config = dict(
    encoder_arch='vit',
    horizontal_flip=False,
    method='mae',
    loss='mse',
    encoder_head_dim=48,
    optimizer='normuon',
    learning_rate=0.0052,
    momentum=0.9,
    gradient_centralization=True,
    decay_fraction=0.4,
)
Rows from block 9 of the encoder of a small masked image model, named by matrix and row number. Rows with one number belong to one neuron. Each number is 128 + 24 x the weight over its row's rms, rounded and kept within 0 to 255. All counts start at 0. Numbers have three digits each. After the name is the row's rms in percent of the matrix's.
After each neuron's rows are labels from the 100 images, of 14976, where the neuron reaches its largest size: "top examples" is what is common among them. Only what is clearly more common there than usual is listed. The data: simulated telescope pictures of galaxies. In brackets: how many of the 100, against the usual share in percent.
# gate: MLP gate (encoder.blocks.9.mlp.gate.weight, 1280x320), inputs 107-213
# fc1: MLP up (encoder.blocks.9.mlp.fc1.weight, 1280x320), inputs 107-213
# fc2: MLP down (encoder.blocks.9.mlp.fc2.weight, 320x1280, transposed), outputs 107-213

gate.169 094:097069140098116157125090135121147055108132153120087127130152114107112124130160124152128119114167171099110125144088111089143105129138091153127113140173141180144142134107125130149109118163130152127150120124139123150100116151164111176177150121094129111079171124119134081141127106149086119136131141106143163111112099123120136
fc1.169 096:153058125108116147078118129141142118163126127160145137104116092158117142097145135118112104089153129129123120119130112136132090192152180098164137116142176149159112131125117125146137136092158136127107134123127126115186122136130116135126107139138112145113082143146137166105121151129125108141126169139093130118143092119119178
fc2.169 081:143153137127166118139153089134160119132130131160136153124114116159163064132127113100105119156106118139129136093110185151174139123090133159153162161118104119147121162117117103127126129138100126117121128116135127113100140101160172116132142090089127147102143163107087124147125145144127131137093145142150104134117150104129174
top examples: many stars (80 vs 35); bright star with spikes (72 vs 25.6); merging pair (46 vs 8.9)

gate.99 096:068127100116112104153152091127118136091129129182141119146132121070129125134142141106170114137176121138146134154144156103114190087145107122145121159152131149125155116188132101128126129130155117121146088084147103104104122132156127151150103125101101117099162174119180131106089112164122139163102167111090157099152095112144117
fc1.99 096:143118129145139151147195097155128126127168132142126147137125116130123108062090138123152102120122162131124146081120128134103143111130106156110134146186085129127146130136109136154103154124165116150162152155134159142111187136122053129096123159124137132153109118143173123106086117144112108131157153110121119115100146131148143
fc2.99 085:121111123139150096102133133136123112195116100100130110138147149117119137069140103116148134092105147125122110116097141162128141149189129134122112148071144136128157108120141154128109155125132085136127119183129106180141181116135126162129101169088134124111131149145172114131125104109105147070133103137149151134170128128097162
top examples: irregular (77 vs 9.4)

gate.598 106:145119165123099167134126147092116125139167144151110125130129184103135109160125140112115150135138109128162227151143121090116121137109135106126125138128146082094120183130114173132091126144096130116142127129116136100110093127095152129136139169113129114129070129142106133114148157133126129082096143126135081146167130152112093
fc1.598 107:166082171130090157094143125100139115128142121138101132141140164114130127166158112100111170140169087122193183141140162122127124098134160144131091135107087095165090149130111114130121152129121097136117156132121135136122134122113149159120182130130135113130116097116119109158174131128141119123129128131129131127181138135129110
fc2.598 106:130155118133110104091121137140129133135141138105142121163144133123119126153151149114147181127148139157153109133110094135153152106137117097163104144082109133134111142136096091146192142129150145180116159132132149140125136129114098148105133098103179111131140120098100121150149121131095160108134136102159158152131159107124160
top examples: merging pair (81 vs 8.9); many stars (60 vs 35)

gate.669 112:146145104118181122104143129091162164147133137141111164144123146135123109107150104163132071127084156083141140172126075105119085116146133121131097076140147154161137110112174126151103125143140131151159136138118125111144114106132135114132126093145088171092123126082095143139134162114069124116099115168096127139145081120108129
fc1.669 116:149137098095170120099137150074150180155103110134060162147135096175117174121140129164140133110108130115103162133132093117129085138139091127116129120131122109182123115077159088125091137141122103134099097124112158100137102120129153133144131135131133143111105105100096126117119162102105144117134123151104147122118114109128114
fc2.669 201:149125117127081150181124098157099117119133158155099116112118114103129122119141134143175146108095107181124146075121105085114154100139107131106141155153147152089106152136111128113145125132145116129086150092108173096093139130139122143159156127106118130110131152121140147127114129139101140105163122156137171148142154125124151
top examples: irregular (100 vs 9.4); noisy (91 vs 30.1)

gate.89 098:105101144104110136149137101109105140101096094112125145116137134112146110127112148143161152183138148104110103134097117101112088120136103130132129132142125119126125155134101143133128122112111101145134115125100144131121138165128174122121103117096138145126122150116144150122138113076116131118147124129159111108178146129131112
fc1.89 098:138155118103127149153138107165173098134153082141113135122102126158122138102119097073105159110134135167114152132153107120115102123137127120102161114110134184117154140118109092071129122099130113110125129173115187113147096093122119146141138113148112156105115132111119132115122163130076167167142114142129145089142123103110122
fc2.89 158:105110134129140084131097137108172099144121147143143151142099168148098157148148125127119104129117155100126074153137136136144102184144113115114139126144147113129104135089130150119140104129119104140119129123125101159159143145058153132118148115117109108127158129115119144133127156108130122130104121105121105087140087130147139
top examples: many-armed spiral (87 vs 8.8); winding: clockwise outward (63 vs 13.6); tilted (44 vs 18.3)

gate.41 096:118136129138133150157119134096144114117162066141152151150134144102136143098086166088080139111123131097116151105142158116104148152114113155129108171121144096132138155131151107186147103128145158102109127157082155109090149158078095116123145114145147115100129126101157079130145153107101214157152121123167128096147125138103122
fc1.41 098:121148106082127162144123076139105130172149105137139119124165129123132127145187098187157140123192143096164102109155113121120134135139143134151107101059153106151139116131159148095141135149112112106148104144139108147112103137160147114110187186100150172138126119120112111122135119112095085132091116114105124177124148145140133
fc2.41 067:122138164135150183155118112132112161114117113118108149134150159139129139126115183130131176143130157158124171182109090146106120095123125110142092143141148135146157104170122141113120081149113091152127085101166120108099084148146129070144134112153121141138115110126152110120093139126116129174145131092098126112174169150145191
top examples: noisy (76 vs 30.1); bright star with spikes (66 vs 25.6); many-armed spiral (54 vs 8.8); tilted (47 vs 18.3)

gate.758 101:155161170122165135108162152098107147133135129162153123116111134126099145150120171101119119081103168094108133118161101141132123154104111128091144152160144099174188106140168108125094142107113120129166150109097143153113113121120162135172101117151147103104124077151154129145090135134138086135114148128132108130122103143126136
fc1.758 102:149143129117118123133124087126111118166112139163174127098112121123108136111169148112103140101114127113127153126186097137119152150128121146141170167158118107126128105129164119130092135097084150125119139116131137153159108094137129115151135156103113152129153096127134085142084124152124114147164098121144081088114087144126103
fc2.758 112:143206144138142120119112110138141132181151163138129159147091166115124151126158157110103113112139123097140159129202114140113134122150120095130146129110134138119137102149123127109116068147134115148179136128169151149131130128098150111179126157101097094106117154159156155141087133079143131172152137155105146098077135137067125
top examples: bright star with spikes (100 vs 25.6); noisy (76 vs 30.1)

gate.337 103:102111136110128136110114104142175142143103123112112130128113118137109116178113140157077140138160107134155115128139149110128153117140107139130116117089136133131152124137139072090166132133149101121105112090138094144142104104067167162132095142095129152113134148101111051116099118112163125105148107163128141138110150121155156
fc1.337 106:131101094157154125157156101091146174116140170098111108129114151109155109133134146134090129109123122137166161127120106135122101124093147179089128139124143106140171126142115096091135125116112119149145144144106125124151136136105099123137094137151166138118156139090073151120122132120105128094143148157107140205172163143155114
fc2.337 147:089151166135093144105123153120104103157091137090163139090144115131122162130164150160132111133173136132112133155170102167114101113079075106141118144133111130122141132109093132166131112140158115118136133121143122170169120146091154108124142126152189134086110099132125109135107100156128042160110117121141161109135167133111125
top examples: merging pair (54 vs 8.9); star cluster (27 vs 9.1)

gate.237 099:096125129110130103157163114141161138121152157096084127103095161162123118126135169137132151118103176156120130106127116082117079156104156133141182120150144090155144120111151119120142084131151133167126119154095115089119112150100104133154160134105125136167144110123130117134128111152156134156140146131113134139113129114150139
fc1.237 101:137146136119131113109095175107131152139120153095115134140119174171077126135148166149157131118128098119118119137120116120056077124106116120135117118117167138145084139081122170145110134132124136107080147124161117144116124146133084162106147142103103104127161122078109084142153144121132142149168116140149183165099134109081128
fc2.237 057:113187113129129158127107130098112136141104126149105156116143129146113111114135111117148146134108174118137162151120083141125087147152134116143112122157150130140149129109137113182094126088083124146110128103149157134117124102136131117157142127095163132152091139146157131113110154164158134101137080128172184098143124124090173
top examples: noisy (69 vs 30.1); irregular (44 vs 9.4); edge-on disc (26 vs 9.3)

gate.186 092:139099113132145115144148140112128102130118102137112124163140145117126136138183098138150090145072137111175115098123155090100125165122118155130111110164124120146170121110116126113129148134125112097151092145118150108141094154138168175135160121091095097120120093091164080101121115125108153151117114122120134146181140173121131
fc1.186 091:110175097106122107135128112140117125082134119119132102155070141134126107146139160165190111190136126142126114127108159081091129108147138160161105077138105153129144140124166111128120158105084131132142135137128143103123117133098137105107160155081122132106120129113158139131114154197098147163140136117094173117121127146119108
fc2.186 050:108141096134181128116179118135103130095144116092133082125086157116149113078126186136157156133115149171104122151082196180157121118131143154126141115128093162084139139149146101123152100158107130134125110136152137103160129122160085072142118101149143141127162150139121104116116101111129108123177149151129145133135111153097169
top examples: noisy (83 vs 30.1)

gate.596 097:100151128166126102146144140070159120126184114144122150149125143143145096092177100091182163103136109071194115118115110129148128122158145109109092134140114130170099143174126110133122161129162093092150123138146099125131092152172101149126160115106098156115092111095145124160144121097129114143136131113110140097110143102087152
fc1.596 094:164128143150143118128102156134101137114106102129109135107138125151078113120127120182074147146099112121125110096105102122102110115146155126155114148108113125140103107112147116129067135108091141146087086111118159148133111133158109183155115141142109117179142107135119170111128123135135114112091099162135078132097128142098115
fc2.596 075:121149146118171159134127122112103117104158130116134154090135161135132147152152152137093112131095107122122128111152107147112144117171124095172144154133190091124112124138126150125140125132148113140119082072115154129139125114125152100099159127125096101157130161093177167098132142110161113142110166103161151114117079119114137
top examples: edge-on disc (98 vs 9.3)

gate.480 094:134142143111153115136134094160114112150138127153116147132133114134157138104138116107126094114167081130156102112165109114174136085104104152143164137137158097175109123139118125123122119145114086130126108118134123128147124166132188187138158141105110111181148124119134162130149114130137108157157118136098146138150099152127150
fc1.480 103:143091107096137142108112128100132149104133128124133175203104106127133130121102118125131141097111106089157131133110110118083093133144138096127124125132063102140168100146108130143132136096109174127135158100117117117151108105118088130140131130123102138120112072151119150120106168114129107110147140160112130132135122147143153
fc2.480 095:092129166137113151139085169163107137130139088125154126143145160129139170138103106167102127076172125131096130150113107153112082149149114130134145163102128185168126128124145161122144134168115131164118139123155092119115113127088171154110136094132133142102165120158131129115074125110131149130107148158147111106098069112118146
top examples: star cluster (79 vs 9.1)

gate.566 094:106085117150137141118119125087137137138120116138137100101127190147160134116131104127144195110135157146105154122151123102144119138145120128129146129143079142131081126099107169096083094142193128140127129149073170119106115141122120136118156166134169113126110155101126092123156139114140131113154117193163150179108090074090152
fc1.566 097:104132116130164102115116168090183147130137166141066104129114171165160080090157139128137141149109102123115148130104132124149128093142093104125113141106090134152136155136118115118115135124152122107147122105122109102126145101092142102111153166141109114159140091114119129106079097105108154093099110171149114124140104102137156
fc2.566 062:107100114145161120143143129128152160114105116100102157126111104133104101091191146113156102180080127153145120129075155150125098116117123125127103137139140179120130096146129151163172105110101110127151110126163121156080128123161140104119138152174126082138161108141155184135124084123133130109134111096089129153117107141126130
top examples: bright star with spikes (94 vs 25.6)

gate.640 098:085103130114129165113121146123142173180128108131167150146160136108098115119088107156081116087096139120102139101109169118143123110081132163145144144114104142105119156103146183132107109094112144149142127138105186121170127146083155174120144120142145168127132124105091128143116137119115102120107129176132127103132100091133146
fc1.640 095:186132147134088164113116153114088103122141129113126120122154132133126120107144136149155155107120143120102122146150165157143129119169143144130119150102125098119179136092125101108161131111147119112123086098147088142094158157164114149176137164143159105112160125110112104160105151139114160162126108075160101094107160139174142
fc2.640 076:134139150161136143137133100098159155148163103123105148105102075137124156088160113125123167150088118111117136105148151122156167082120161115145099187120124139112143173089131165108092095152113113095139143111160128118110138128080062134155158147137126108142109159146108135121099125099125155154139118146145183116146105112121149
top examples: bright star with spikes (88 vs 25.6); barred spiral (37 vs 9.1); winding: clockwise outward (34 vs 13.6)

gate.726 110:115108114101085126083154180117150090090078096116110141095135154154151140099144128097133143133120149068108094139110139136110104177155109164134075141092130116159165162105101140123120115130129123151164131117159185081139188139127150113123133096123140125089130162172115118130123152077138114110076153128120087128110105136131137
fc1.726 110:118149151140123123172103131077116112133101108103118154154137087144154122106129181111121139105131091124108133139111108144151111150135083129126134129130153112083134139125135091125133115084141110145164136128093126120165180183116133131093123140113141118122160134147131132150153125087114122099116144114168175141177115134131117
fc2.726 153:068082172125120145106117146081101174064111100145109131146118187170141135081156098096102146151118150100130146146129174151122161144114132138147128152110094130122114133156108145120130116129149120115142122125152144132145104163104142124143135148122154103143125125148143151137134141086093157139101137116154094095141116141154112
top examples: bright star with spikes (99 vs 25.6)

gate.602 103:112138133147142152111127169157099105135100098140150162118082161122130147105139138162145109097102142073148113109100141119105142120104116146125141131139104116139148141148144114112152122167124105137134150091091129098150154095166158090122127148133149105135146167091123125157118116122162153154117158138140119060111147184124142
fc1.602 094:141149104105143182109124149109112143141141120137170122132112144094125134105137097134112097095094131139141163133105117155160107141150091157144106125128117134163106160110134097116081138160150152152125129117102093080085148106147144181119155163150114140178142146137102086125194116107163108148157090112125142161162102110093137
fc2.602 060:088105143128159111151091140109155180129172104156137136148128159081137137092188110106143108115156122097135117120118096178166168129120120125116135139147083124174113126140080116092112165147130147142093106095144127098096116141059123129136098107137153122152102144121107101112162094121140139139137147182131118100144144082084159
top examples: many stars (67 vs 35); bright star with spikes (63 vs 25.6); tilted (39 vs 18.3); winding: clockwise outward (32 vs 13.6)

gate.96 105:100193125136124095087118119160153080129104127115097138154126148119132101153131118125130163093113168142122157110115125094120102140123101114156110159130134127116157131133106125151130125130159072113105127096151169113157148129140146121141143071116086152134161101083153107102107131116103147127125110133119129146117103105092098
fc1.96 108:127118101152101143164117054142128117143136125151127135120119149128144077154150154154075132169161131120137118158092148108088144113126130152096141093151108122135146115140142119147125134081200135146124168138114149120160134112164146152162120170126148114144110131134118202160119128172134142119092164093122174119140115083133144
fc2.96 113:135124112132146136130127091108161107199099129174140149129133155132119115127144148149129114132145155145114169090146115120058121080126106140146137115109127141166146102159115090164156161098158133124118168147118103126161129140136161109109162174113119077086089178134102104140132142165105118092105144102138134118107127125151161
top examples: many-armed spiral (93 vs 8.8); tilted (65 vs 18.3); winding: clockwise outward (57 vs 13.6); winding: anticlockwise outward (40 vs 13.4)

gate.317 102:123096106177160156138132175097146081109119127147150121151134150099172110130138142096130147140132142136144138112164175113112125116115127128129148134117153093152190141086149127133157122117111119108145146132155127136148153125092133157103113101109127095094127119128137180138147090125162129105112105135104111138094163100140139
fc1.317 105:175119138116145131095154174119168096126131094153126136148115171135196140167131122162153122100146139136137117105134137129102157138120110124134112082126153101161175128097139112075150115125112107098104115148116107126176152132101114160103152105103150159127132124134180157152116129146161161136117125167096148126145138123113171
fc2.317 103:162140162104149132121103139150149137131101130149138148184144112115139156112093191133121122098132142112136115157125167137112105187122139098113093116136158153104138167134142123126165120144135119115129095098115111192164104093131131138129132146113148108108099098161136152139100139098114066148103157081097167127122151154143161
top examples: bright star with spikes (95 vs 25.6)

gate.248 105:146114130127118146126153110137168145122106121134112133115128143121162160146153127150154161129087138117149133126117183130141156140163087110115155166116152168127128098135130128183161096114169142123153171092138119101134128123120110133122107080123138082135164145098151073118145119147145120106113086086133106107153115112139104
fc1.248 097:161183120080108136157125157110097143147127090134139106134154099141142106121110136136153131159119110128126106137126127123126147123150131177132140098130099136169158178091122106097154102137099110107122113165140122081153125142105138108112149164117136136144097079113108153106111149107109116140130160138125137150111129141132119
fc2.248 081:135132125093107142139145147143133155105072149105124140113153138157170116130141177127100155095134123158080114103147148105153137164132116112135118111122131133175125140166156120164124090139153100108172122182128116125123098088143159109133107138157145164119132101088118147158090182153154155158102135131135132145133112098123146
top examples: noisy (94 vs 30.1); bright star with spikes (58 vs 25.6); many-armed spiral (45 vs 8.8); winding: anticlockwise outward (41 vs 13.4)

gate.426 102:124095140140111117115103126123118129109095125130107124146111175086103143152116127108142124093131137146112119128138080127122122134094128131148094092120094135131106124143139107121135128098150115088107095115111179132112148146106162117168142106151128126142128154111129115100123105140149121099111129141114140102173126141100115
fc1.426 105:132115117114134087061093185158159124124163133109094113104125136107144128124124143100152162116108136169169144143110149154153078127104113143065121130134097084097149133102093128102105077124166130150143124121142089081101169132090143125118123107080147118108123160153124153118107136131116116098109124112149127139159154158146173
fc2.426 118:142136103103101149104119141149128116116080135158137144165109105117116149201164151129088139154115110143145140134103114172088137129120130149181140139128109159116091110133129154109120160110116087084118134114118114129070121146118159097163128129100124123135128135089128137147143130101103108119147133140110164146148126103119138
top examples: noisy (67 vs 30.1)

gate.132 093:119135097126142146102112135103114150112119130111117125159127117168149069080130113155118107120084105152133124160107117099131113114108125138090174128129142111126151074108113139101168113144129113120143153098113096122120104111095141109172109160127104123125137077120142099138113125133088151090123132123120183128132126075149110
fc1.132 093:146107094073131133159100110141134131141094122174141141092165090107095101143130157120149149122130101129140115139157146149144150160110094144111127101140149155162125109106101118121131122147126114139092151153102137090164159137140156161178144105164133169157115149104116111102147119141090093105111103129105148104092180101151204
fc2.132 126:124175124145176132124149115121122144125194124144099153107120074118146141145130162119133120105116133137114122087103129057093143085139126076149146105113107162204106108161154133160112076079144121110167113124148136122114139116151152102089190146143162152154148132113148129171156121123102090114128092117111137110120104113122135
top examples: irregular (100 vs 9.4)

gate.207 097:113099135150137169121139101140159097191135124134125180155140122118121142121152119150096117178104144110112112136121108079115139117103091116140104107117092175171154144137168124119124087138133142139134130107153155119146130137125143112153142092136121151118126147101144103079130129119150151072164125112128154106162075120096115
fc1.207 092:109127139109103161132107150201134144125134127102114139145132115111157134114149082091133062168112121115161118171131135085098127141117139125147165101145112152168129148138173088115106103107078135120118139099138173114152145133095148152140165151148106161146161125129125145123098147145161114109138162118113154153088128111092135
fc2.207 068:168176088107147141148124115176151112133136095140122113143144144139123144131137090114164122096103141131143103129139143138101151105132162144124135125142104149085157113109110106131158148099133113106139120080150109148147112122122161135135088158119120141099146125150130135135121147118140123099109143108147120171135160138155119
top examples: bright star with spikes (54 vs 25.6); irregular (42 vs 9.4); star cluster (36 vs 9.1)

gate.120 104:162109137114104124144128148146124141118139106137127152129147159156128143138146154134121099128116112124114093136137117146129134137085083146114099135121100160180134180103143154182144085103116109160137159116144153135178124129151105121125135091120143104163115141110160122153115142148101119122123134143100105158132092121171109
fc1.120 102:122169122135146171153160163127117133117109138125143148134120096144151115130158063107115123111151138115122113085105152109120110113144134137140154155118145122093094082128131113085157145163117154131122096113138104110139138134102185143121125163151158135098100144139117132121139133100168154129139135143165114092078111107129144
fc2.120 116:111150163129111124173127143107131127120127093115094107127116117126140142148094144132188107100145126146118140114109135137100125129115130163149177079144109152175117163140156134102161146144116121114107111111120149119145111147145105060121098131149146170070173202134143168142124075095158094187117143089120193134140126151166139
top examples: irregular (86 vs 9.4)

gate.27 098:119140158115171102120129102153129150106079169167137126145133121136111141093133102153124104115102083172129122136097153135081121117124100095123104150111143113153165122128106096112125100129136114131122129131146152133119122143137158136146120167154140131137124106154112129110172095137137151140066148122153106093108139116079109
fc1.27 095:124147085146122116107140129183089128154112123074156147105140131131124169083120133113094133155131106101144153099176084114101158118095143080127148097116118099095138109123151116134101123133139136092123124105083088154127147119116129143125143146158111113123117137119144113142137107149125127131141096126139152153133138114134119
fc2.27 052:117139117128112119139120172124113111177112131134149093117120130136097145093123101115143098145085168120158095097155125125137150128128098105090113100127102123117151145078128147153126105119114134137122124124102136145141167093117128169118125107145130080094115113129125116187109097142140142136148092126125159138160139096126141
top examples: noisy (89 vs 30.1); star cluster (85 vs 9.1)

gate.686 119:095108149148121103113122126128164151134156143138118115171107132140127120142122137095130165134146124079128190127156181077102090136172118127125127135132107101118135139115116141154100088135105124132126153102119090118085175168119111134081082103138134117138118137063130162106119105147167136150107083112120099134126148127153120
fc1.686 117:131180124130149148113123147132134130144110105101152154120099128137135110141144124155142133130162129188129121110108130177140139104098127116122135143138162149125139117142156137099136130158131128108096139126123108116167109090141163095140101096154121140102132103152154104125138153131111099105113172142126147134152103158086136
fc2.686 216:091137105151160118083190141139130169113142124127119082107135144125189151110103122131089098114107100158126114163176151155094168119110120099142155120116130139155126158156131105118118187116118104141113145097089122138136161110120140130125137108115057127122133134184089149164118139109133088128112110124146128097095112095128122
top examples: merging pair (100 vs 8.9); small (56 vs 23.9)

gate.629 102:112147119120141135141151110138095110154117109127177142139130096153131174135113128148143128159127120113137146103178115134121159132179152186104154129088168122083147104116090119151112119133106103159114117102116141125152127132120137121136083181097104144106154180130141134140129139152128163117125129103096119123135080107104155
fc1.629 106:116130138146081147127108162133164155099139129138099105129131137109107128142166095155136155156120118127135143132071166110068089119136154092138109174140153091141140087158160107142115112128109103111130096096157135112128112108186140164098133125159097127169118183087095112121147132125176110138150143142118155128097146124142154
fc2.629 083:104169146146127136133121127105124167141100122120130154115155112106116107146137115128120126153156170137161119155096132097117106135122131143095166137170160083122121101148118089129135105082087111161126125153161118114115166114157144121137120111171133126121107156125114092156118096145122126119112138132121183143085153114189145
top examples: edge-on disc (91 vs 9.3); bright star with spikes (70 vs 25.6)

gate.68 097:111105134137135174145160160101173126125127092118160124166138118149122179173093095120082125116140142114119165129119126128154076165108154096093088105096134124123161086135130145119128132130134094138097086166130122102081138114140065150117189086150106121145129132108166138121147119155124115117126143097113108106101161138147140
fc1.68 105:128102103120137124140090123086146136103139146127135089135167095142091119142120123090177133128141086106152103118164166123131142124134115121101156126115153132153110091144133164177113154159085114105169110134156125122155137153146121139125098129117116120155136154146141109141130106150123103136167131123153041156123134146147131
fc2.68 089:106115125110117179096095150101129091144145103146134172152161114127134135164117186182150142126145154131161108117162141124131128135136101125102081085147134073147129111124120091128112139124123125100145140104122166104154133141094127142105162129125105133149151142135130094130119117139096108154117161145152102115093137170101073
top examples: many stars (87 vs 35); star cluster (63 vs 9.1)

gate.151 105:109157125115139125127127095114117135125133106125120109094125102143115143146119119115145130122124151131139164116093109105061124186089157113144135163125116179126134161112141116130143143157144109114140095101123161155142108144156107148118112103140101110150118164162154147126121168126162124127142104125105168142105127136115158
fc1.151 104:121138104108128127178127127140169128108157116122102171088135129126151088109108118159141122127127128126151117152138111135127101116095173076169139115109152167150144120113171110081110147138091098132131138148136186146119094172138120109128121093164145095135121141127116077108143128119103143124142141085145148149143109121109113
fc2.151 132:112118103146168167138111129137114137137120138078106140118116112086181119127118158144165099153103110164154095158156127133159127118117133129134111103182122163146131140158146131140116152113136151098155190127125150119150155126079155153137150164121113120166139140148104125106130152122143120111166107101159146153140147138137095
top examples: winding: anticlockwise outward (88 vs 13.4); tilted (55 vs 18.3); two-armed spiral (46 vs 9); many-armed spiral (30 vs 8.8)

gate.501 100:162088111124122104116099089104122133178185173111131150115113109156142152154142131136170138096104114107153162108171099148107141139136113168124150123131113154146157126144128082142106152074117151153143113161135117092135138089139078115161164111125118138132106128127090139127160128136123164113124116145110164106108115130091098
fc1.501 106:191136093123120156149104097096161116160156144149137162121102141124130137120138080127127117121106090164128147102144115106124165121103135156134073132116089137123151101116122103088112080087088131122133110153190153138075114143156094131153156116113128120130181152144105141139114150146119129104109173136121108114133118121151109
fc2.501 158:120130145156161106125184124121103109107099130128141144123102113140146142105076115130123097163120166099141084143124184156137119150123156142143110148105087126156118160131127131157127124113148119147126139136132140153104113184134132164094098120120115163116093147179103116129148109157154124107180176136157084161142148104129113
top examples: irregular (100 vs 9.4)

gate.635 096:117109105120158149167093119127105118099092107094148156118117158154154155112163093115120120159195117165156133124128121088116120167094132163129108127112118118087141117086106130128136164124116127102170125118118090106135138131123172113169146110131108123112124136135133160107176095128132097136109088150091130106117147129140127
fc1.635 097:113136165109121104149098146124137123171088148083158133099158144124165140102097156122102123158103120110088127131160147143151137162124163137143146130136133141138090094115138134131187129135093088129147100166091104132167128192124136094139128131115132114121166100092103106137170118134126148167103149128144101141141134121107165
fc2.635 065:152126114096130122110107163126108117145131175124146113108126177176111116111121138157117160156134112118124145100147107139140118144099135157137121126096165114121102146091139084150124106142147141129098123118079118121109119094104147100132138116157099096120107121140098171134115143160135138074096160120134094126148127164117108
top examples: star cluster (67 vs 9.1); bright star with spikes (59 vs 25.6)

gate.748 101:123129109119155124133121115135123144107132106133091101142125111160114126152151165118140138091106150114142157153140140071112113133118084116146135093105140123135123138140141163146112165167098086120133155139113170112161094145157146119085129097145096094152071079137111158138114126130124147124111159165112130147131100183126150
fc1.748 102:130141143145151116098134113137143156136128117104102138145122093133106160135148175124104137100116155144115155119087109100126137154131079108115125121094094123163150153140129153142126087096099129112108157125112141139149105114134147126119120123170116141141103101091115141128102113114158133132112163147108117147106084154163139
fc2.748 136:159112133110114138100108069145134127104123170145094141150119110102138151099133120089150125154097160108134131082109099107134118140141098090134132150142141142156156150094131138105117141117116154125113144145121088125171122101132145207135151147112143099168105126137140135122088116164136149141079134177124105095100130088134125
top examples: irregular (100 vs 9.4)

gate.479 105:109116128157066104139134105116117117106143116115144128115160146112125145072105131146121131154060157135125111123173121126110120104106125120123124146102107119144131156116154093142111138138102111117171150117139136140157162115113157116101096131132142101139092124125122126142135094147131092123113135125103105143134122170115124
fc1.479 107:110163134145151133104099084133117119093156089083173120134146071118107132111126145096157101147112137130116159095143079110158133082113159118136128101143111124114149154108105193102101145122114119146120126115080096122157147136124146097115126140112169132125137107111126122165151125142117125089147157129089114120149150119135139
fc2.479 144:143155104117117086127103107115103102130124139126119160129093068189090139144108169112102114120127125133080151091126124119135150142169139122131134105121123111132122179170154136129142152113109083147104134122157107139147101140165181127146099133121174133136149095087167127134105123133134104188138128177137155126131145164099102
top examples: merging pair (97 vs 8.9); noisy (76 vs 30.1)

gate.595 097:121105119125150125122137086126143136123067107142101140097135120128135154125143126129142143124152103148170093151100163132070124111146107110100139114143120165151143125124154137142111118143147080162139116154132135124124102114160138162152137111169136112131164153120150136125128170150099135089151132114124110119125142126136139
fc1.595 094:105165134148147136136105117084132119103130151111160152116125095113155117133130097161098113136116126134119113107185100112122133116146101152143173156128135090106144096139133069129117130123136154169126139131107144106148164182111112139141125117128151113096136126152134125119118168136113147108064126131134142112106153138115113
fc2.595 108:096136104122107153104140140115125084098062093104119157098142157120145137100160125133095122100155129152094141149157149124169139115103121142111129151170106131123132138122148103125144148160131127109128159169131118069080105154112130067103153150118127139121127147090137133135116140162147144156178147131117130145135205130115090
top examples: irregular (95 vs 9.4)

gate.763 096:086085141143121184149102114137109148108082180097135114136136112141180102118122141119151154160159157154109118104097150139054114148135080073140106126102137105104125135142147128093144179123162175093149086141123115145113157140127162151168118161110084124199118116126154135146108148155134183136119124115093132133109106140137119
fc1.763 098:162142148120082117134124143102154114132135100133140146143091162090128177135143147128123129099141112099153085125121107101102140117109145148118152144141127113095162126096107100095120126123105133140151145106120084132106144137134167142151163129104100142132167152124124159120151143119142104123137126141103141099082190152096127
fc2.763 088:148110126151107143118136140176208114161140131161098109156154154131163109137103158130168119146103135109112150117184149125161114116109111127143126109187141128153157117126137136187090128138139148104122121147114135119139176146134095113130091111122149166144141098123097153095124112140129077096145128115111104153151144127097125
top examples: many stars (72 vs 35); edge-on disc (34 vs 9.3); many-armed spiral (25 vs 8.8)

gate.14 094:139081166093119098133131151118123120094166095119144121103088152125124131104108151145145161117132164134149108143120137135147125126123093188123106129113145122114138133102131112197143111156130140131134148120151184163114115082112152082112133151118108125103108145161134103147154116149116132112126165105107147158149119103115117
fc1.14 090:148167109101089140153077117116145106135112122114134139121153086137136171134099150127150149112147122142083123068120146128107070138167144113127138111179164129125141128120095147150120090097131146147163074146122133127133125144117133187155105102135101125159104115173113144133102154161125133140085108145115099116113176142128147
fc2.14 049:145157104042185113123088130140184100124133105155130137107131106109113147142150123185137145138140113155118112083108122169148084069187146126115085148161158123125128145123094095143132098112152178120129108106141132148138109141147139128152109104124123156153130123165119122122122116133108129158105135136140163113130105153107122
top examples: many stars (75 vs 35); bright star with spikes (68 vs 25.6); small (55 vs 23.9); tilted (51 vs 18.3)

gate.119 100:139104114132118153165138161123139146146130118133145110134133158129107183163143125146136159115099119119136104126110147083097133113086126164119121149105136113124121084097105141114177149062093083113128124116113087154091116146118123128125102121146159118102156122121097139158147153146152166131083142095144111157125129110133151
fc1.119 092:155120123138137088092147135131139124089161138151125107118146134120161124093121159105122150124126157127105121101146156152144120109119118147154126161163157124134109095120098167174105088123114104068163123156093123123124127153103113094092146142159131138137105130131147141101118100105122141118140124107115158115148138129111104
fc2.119 062:112127119134135143136141166152166110084175163103120110168082099136120115109139170125180099133131133131168129137108098124151107090153140134121138138108110157107135112140118146115101130132106120107103138160142098129134136116126165111084131155122105113133090171152148135172142103131142112169138154116115082124149137124117108
top examples: star cluster (47 vs 9.1)

gate.541 092:130103110104110126135113089139147163133147155110128109109139133177121115110166121109118152157157077114128142114153149107153127160098133148090117130155100135114114122161167140137099122129104134170136154136144102145168112122131119157143124125140135122139121136132137115118122118129153101151122151141096143075135144117141127
fc1.541 091:160159098147127128112147134123103165117165136185079124068107091098114073115119153133129114128132159125146137076169115127157143126112113142137132137115059109140128128143123099113161090102168127165138137126137112140088128121113161098133075109103116184114127124145144125134152121098147143162154114135164131114142147112155145
fc2.541 053:156101157123156118125103093132099155123108108137105098125079121122127133114126151102133096160144154120106129090134146137137112152102121133168130109128112095182127090147120118142142106111152171133097134105183149168134120091115106086086084121143099158170136117133127145152118102113106176127091145134136145117126135134151144
top examples: bright star with spikes (90 vs 25.6); noisy (61 vs 30.1); star cluster (35 vs 9.1)